{"encoder_norm": "batchnorm", "text_encoder_norm": "layernorm", "text_encoder_head_dim": 64, "text_encoder_bias": "none", "text_encoder_inner_norm": false, "text_encoder_positions": "learned", "beta1": 0.9, "eps": 1e-08, "weight_decay": 0.3}
Rows from block 3 of the image encoder of a small contrastive image-text model, named by matrix and row number. Each number is 500 + 25 x the weight over its row's rms, rounded and kept within 0 to 999. All counts start at 0. Numbers have three digits each.
After each channel's rows are labels from the 100 images, of 14976, where the channel reaches its highest value: "responds to" is what is common among them. Only what is clearly more common there than usual is listed. The data: analogue clock faces.
# c30: last pointwise conv (encoder.blocks.3.c3.0.weight, 192x192x1x1), inputs 128-191

c30.48:486533485504466482509496438524546506506529518497501501475478518498484514523542484548517481487531469490478485517460530531482479435487530512493509527475512472518506520521501494522501503526457505
responds to: minute hand past 3; minutes: 15 to 19; minute hand past 9; minutes: 45 to 49

c30.144:495460471509466494498530488484551482512520482489517481474518509443511544505502514520458486506523498506563491501523512500470511504504514474468528510526519469538504503486525536543545484485474525
responds to: minute hand past 5; minutes: 25 to 29; minute hand past 11; minutes: 55 to 59

c30.106:586557484520502508506493506532491503509523495499520514489510457494528482503506504550527527553530492509507481502531485522514535517505458521490553522508495512517554552512581468528493506509488515
responds to: hour 1

c30.120:511519559498452508482499538491521454537504490479503517494472476539508530507463529535501527510539538493481495495472446516498520508493463455436484480511522536492468539497464503482509452463470496
responds to: minute hand past 2; minutes: 10 to 14

c30.59:514505490494448486468533487461476532485527502559494486485503517499477472504551509489515553494550489495450520508450532545488484454554531522495503485525485486448501487490463539513511503526543475
responds to: minute hand past 3; minutes: 15 to 19; minute hand past 5; minutes: 25 to 29

c30.168:499490508495480524474520554515453500530496499474528528549524505490575512488483476475491501526504531461526524472505511499455511493461506548502597523522479510493506511473500538537511527491455473
responds to: minute hand past 10; minutes: 50 to 54; dots

c30.29:501494478534497485522501508508509561560493502513491475493552518495497517495561505523538503526517520485498445458505504527526519497466496518511519503493477488481524507556531506522517475505465508
responds to: minute hand past 3; minutes: 15 to 19; dots

c30.81:492555503496542461511461479492527489486480493508545567523480550423508530507531494535491500510520503525512474484517491520499569485473496484490480483523519481494483503515493516516497515492455467
responds to: minute hand past 8; minutes: 40 to 44; minute hand past 2; minutes: 10 to 14

c30.159:456518477511471561476514507493479534497512486466500545541529471476534467519507518442474516493493485535522528534549467500499517509529529513478504520466472508527469511493471543495511523520453492
responds to: minute hand past 10; minutes: 50 to 54; minute hand past 4; minutes: 20 to 24

c30.173:474539474532492526490511543474491499524438520526509515558507484507517463472561500496471543478523491535513506528486473468462498490569502523519461512475494499466467515532447498519507521537476515
responds to: hour 9; minute hand past 12; minutes: 0 to 4

c30.123:545530540533479490486468505478476470533487484493496448460470466518478512497493509496476507490471496496504494490490501525485497550529535480481497508513534522489463502474478501501495494522534457
responds to: four ticks; hour 1

c30.56:505496513446503530503513535482468471485488498502536485487466442541532522460482466513520525515505517489444491530476579493494475499540523474514563488475509497501463489499499530485519527482446482
responds to: hour 9; minute hand past 12; minutes: 0 to 4; minute hand past 11

c30.68:468548489526521476533466487509451536524490459524497522459540471519470490532473524492517527502462520527508544472491518480531522547509514514531525494546533475508484492491497486546462490459514544
responds to: minute hand past 8; minutes: 40 to 44

c30.149:477494445485518509533513544487503487529548483447480483486503449502485483461512550511469450503506521541517529506518464483493494486503542536476531469524459482509487460540531485507521471508530448
responds to: minute hand past 7; minutes: 35 to 39; minute hand past 1; minutes: 5 to 9

c30.191:449540516519495476469492464472524465459538517483503537474497500519488499490475538471483519504501520500494521499433510535470512492525519508512475510509501510485479521535504504492477457511476494
responds to: minute hand past 2; minutes: 10 to 14; ticks; minute hand past 8

c30.128:489532482534530510477499426496542477481494509491503555478488519542482485496463515466493513540454512512495516482457451485509476488556467474499526507590443512476489505526469487486458481530485493
responds to: minute hand past 8; minutes: 40 to 44

c30.160:531479543505501479490477492518533529521545487521513510465501512469522537525508491510520534557477511560537531463506479497497520562499501529457514515479484481513511489481521505543553492491469490
responds to: minute hand past 10; minutes: 50 to 54

c30.91:499521445508534524479531472495490510494491530556512479537506520574506492492494518460517478516509539474520470526498466479467476495476514523493463532494505502512515466476518514466518553501533493
responds to: minute hand past 5; minutes: 25 to 29

c30.9:497457517523505480474475525474490490541510485488499480479486528494504520494471479585558506527477492519475488505534504491495498464499496495500468515503456568434479474465512463454527495504436482
responds to: four ticks; minute hand past 4; minutes: 20 to 24; minute hand past 10

c30.34:506488527508508535506506441483483506562461490501493505514514498490477508528508482499468511508508519521502496571479499537503470483476492477551520536521476501519524503487472493493492522502492547
responds to: four ticks; hour 10; hour 4

c30.75:501476536534470462495493492486487526503477541486458538537487521492488492473527507497471449534492454514532520522499482540502482481482469492570464521504477505512462445499492512501500479472523523
responds to: four ticks; minute hand past 5; minutes: 25 to 29; hour 4

c30.31:485566507488464458437471509471489515502485502491535505484513535490519499525485550454519535525480539489524497529519456487497498486518511496509449517549516483528478495513525517537483504522485538
responds to: minute hand past 8; minutes: 40 to 44

c30.156:552516472514484464465523510490508452518488492502499493547432534446551521500482507511476564489505489485521530473492500512476465460511522507501559480483460562485518493480503474531496505492560525
responds to: hour 9; minute hand past 10; minutes: 50 to 54

c30.77:455479573593489506471539460491508479519541465505528485501484522498491501481486513556485513551538465532479533524518494535500464488507536482465476491482528476486484491560515481491511458549470493
responds to: minute hand past 3; minutes: 15 to 19

c30.150:434499487510476486534488491490511507521469497487486489486519457467474493464466498515417468541509488512521477468530496494485484466491504490500536490506497517470473530492498507459514535483505507
responds to: minute hand past 10; minutes: 50 to 54; minute hand past 4; minutes: 20 to 24

c30.158:453505503522512473511483509549483465492493488503518538462517530480489516482503488500540470543536476511478459503478469479528506528515509470497523496471542461506494546514492491504477511496466526
responds to: hour 11

c30.153:486576522480493466502476531487470508522495491524527521533500504520524484488525513468500496520467501457504491468495460475489538563483510473472464532552490447473474482489544532584486479534481514
responds to: minute hand past 8; minutes: 40 to 44; minute hand past 11; minutes: 55 to 59

c30.84:461496549471544501540522516521486503492522488492509517499481516514455480551510465514474517535461505497516536490483460536474442472460495515517499511480484464449449473534435519483478492517474445
responds to: hour 11; four ticks; hour 10

c30.88:464513477490489470482496480516473466521513511508526537483483516501537500492473540495450498534527516475489448498456489529512539466510478485546464513519476477496473502516502590475497486519473447
responds to: minute hand past 2; minutes: 10 to 14

c30.184:460493480507526504498475509515505541488507491498456520445521503526536522510469508494524497496463472472518491497515537508513498536521485506458508532516445510500507535497478507482449474481500511
responds to: minute hand past 11; minutes: 55 to 59

c30.109:497482502490505487489510453494521546467508553515496476506507479512473494485489502526501472517502484497523527516452500460528523488500508505453494535490462478505527499501496497504529469530500465
responds to: minute hand past 7; minutes: 35 to 39

c30.90:469491465516472565500514555503511483544525534516465482555509509475498500482479514512528505465526537502510528556525521465450519463532530524519456481478496481531515546480501503465542502496512519
responds to: minute hand past 6; minutes: 30 to 34

c30.135:553500547478515544498482524493498521492514523477509505523511511522503465506510464484543527494495484455494467502453586520499515486529544507479493490502509527534475501487539500501486509515474485
responds to: hour 3; hour 9

c30.7:506564505513513559493526469537520454527485513481547439494484510519486481529517460522509517503494507502529481529472539500472509504485537476509532514477533447503530481475508505462491497520488494
responds to: hour 3; hour 9; minute hand past 7; minutes: 35 to 39

c30.180:488517513544514488516504492479494458453496491557477464471463485519486504494503534472497492506491545514498477490485459535501502484499512485551503522522495477507468465497474510483514513508397529
responds to: minute hand past 8; minutes: 40 to 44

c30.147:551511452505505517479507501477516452484506494480470495512507494475500494515437485510478547494506473516519540424540523465539503543516516535490476497519495520470496491497492553522496495539477529
responds to: minute hand past 3; minutes: 15 to 19

c30.114:487494464501529529482477568494462470436532520514497551478478487521479481501504526477504480472519502531501519498527516485468520498512517477502538524467522525551509450420515525507506499516447497
responds to: minute hand past 7; minutes: 35 to 39; minute hand past 2; minutes: 10 to 14

c30.16:506450522439492512496492477515498501506461508466470542467502476493522485507471483491524518538471536473480467524502480563501507463494508521522494485499535516507441508540512516521495504502446496
responds to: four ticks; minute hand past 11; hour 11; minutes: 55 to 59

c30.20:421473471514509531514495520507500475498510491524482492512500493484501522485492548483519493521489544495558517501454474512506533469535474489536445501460499523468476480470519467497525495466419478
responds to: minute hand past 1; minutes: 5 to 9

c30.44:530495461468497535568488477576488509464500478470509519478503474478483482476434527495483540510493554517520522523511449513468490522550504506485494490572471516469503499510516529509428496493524503
responds to: minute hand past 2; minutes: 10 to 14; four ticks

c30.131:532543529457452485482525426492533479508500511526486506448507486485532459518484495517537501526485494491535503502491539522504473497535475520475502535527480522498503489506501485485477505501490481
responds to: ticks; minute hand past 5; minutes: 25 to 29; minute hand past 11

c30.105:538484490498498496515524507531451495486532482505484506518501487496484480483499504517495506518487557468547544523528517520530512504460574491482463496535506467533474510489524485501517500481450516
responds to: minute hand past 1; minutes: 5 to 9; minute hand past 7; minutes: 35 to 39

c30.87:516451474535534479505523476502534504487499511498459516437492482494466529508515496461485559505524477532511478448540522472521498506497523512511451485477503497517455485531503494520460460513490535
responds to: minute hand past 3; minutes: 15 to 19

c30.57:474497502480493458504501518506487526478487488503512566518477528487534461523515527497481502508476531524500526520487483512502494510518473530490503482489467501478480520485473511489511583544550546
responds to: minute hand past 10; minutes: 50 to 54; minute hand past 4; minutes: 20 to 24

c30.177:493505548505484478575476487474537514495493483492502446498523479512473527433488502480460513503505520490459509524470487483457490488511510498516482536511495516529481518496467516544503490482490511
responds to: minute hand past 6; minutes: 30 to 34

c30.99:478563479547524532531472539466497522511468454507504501510510511517512546484494526486536479482499486502509481483515458511521485505515517508527491535505536516496524518460499480493475523477516480
responds to: minute hand past 6; minutes: 30 to 34; hour 7

c30.145:514519505465529509496486518511482491502525477487588517481508516512538479478504508501512479510494497507548514518492512536477516532516540528531536501519497498467482496529534526543507527483544531
responds to: minute hand past 5; minutes: 25 to 29; minute hand past 11; minutes: 55 to 59

c30.130:482465555500485494504476548486498473461490499499512500492508511522527489488569471535523550498452493511494493495563469501439499494438509511469500480505472549513433532496486524492488488489470477
responds to: hour 9; minute hand past 6; minutes: 30 to 34

c30.71:532501495499452538490492505512502472470508528497517482473511483440493487471517536465468479465496467473548535535513514520515500504508549526475543510489530498486461525510495532474503501560511503
responds to: minute hand past 1; minutes: 5 to 9

c30.74:521503465503508478525468555468457541467501493439453508489506496514507516515510499498509463511510538496528542478487517506517534539498552430504448518444485473499449506513475503550518517500451491
responds to: minute hand past 1; minutes: 5 to 9; minute hand past 7; minutes: 35 to 39

c30.28:479530526457471506503479445499534511500488522537485542460464534508474508489509514473514511482504535494509504496495488505478518523551489501480497549553527468466494513483475534488457489547486513
responds to: minute hand past 2; minutes: 10 to 14; minute hand past 8; minutes: 40 to 44

c30.183:547475513479509488491506559482508452472462458474529513501498502475514476499530482484477458501464515486495525463504489509502442481483483520526475502499524481489522492546482513536511483513522490
responds to: hour 11; four ticks; minute hand past 3; minutes: 15 to 19

c30.36:520488448528498547496533444470482543468499526473496505504461540464478546496557482507510533504519509538516492542503523493479526540494531459531485527514499488476449502542534578545448500533490513
responds to: minute hand past 11; minutes: 55 to 59

c30.58:461506500529496503528460506511507555490522486520478487467500493552528475544502492517524513505477473580513537506521516523551535498521514519481514534501489483512469481499540503522545515505574486
responds to: minute hand past 7; minutes: 35 to 39; minute hand past 1; minutes: 5 to 9

c30.8:540479504487463457544535520486537523476545503499484496531477491522532472480470502535479476534522491462464508485555477488501472529499529518483460512550503480570508563463484505515464499454481518
responds to: minute hand past 11; minutes: 55 to 59; hour 7

c30.37:484479545528547504518511553552511501497501471503459507506499503501484528544487476512504477501478504540479494507486483564512505483501493522499487516490501538473510485554492492472505531490488518
responds to: minute hand past 10; minutes: 50 to 54; hour 10

c30.146:520502485511495488478524510507533474525505550493509491521463467499532499512522513510511523515501513524485496554473499460509454491527526548525519518509497536553505514485537526461469519549470527
responds to: minute hand past 7; minutes: 35 to 39; minute hand past 1; minutes: 5 to 9

c30.96:516481466477449508462504535494501477497520477490463515504500483454463477497515482512466461503507507510481479493517492479478494490507516485460505476483508544472494485522488483525483487488596530
responds to: ticks

c30.148:516473541516504493466520511468503476506511502500507496504488499488516498502519489503487523516518503473489527482542495452519496496492510509498491530502432512487471498532511475496508469486552493
responds to: four ticks; hour 12; minute hand past 1; minutes: 5 to 9

c30.1:518518488537467475502500473460507488534521513508512550526510496503500485491498534527526512495473510514467508541499531523463474509510460509445478472493468501502507571482505500461497503510461504
responds to: minute hand past 2; minutes: 10 to 14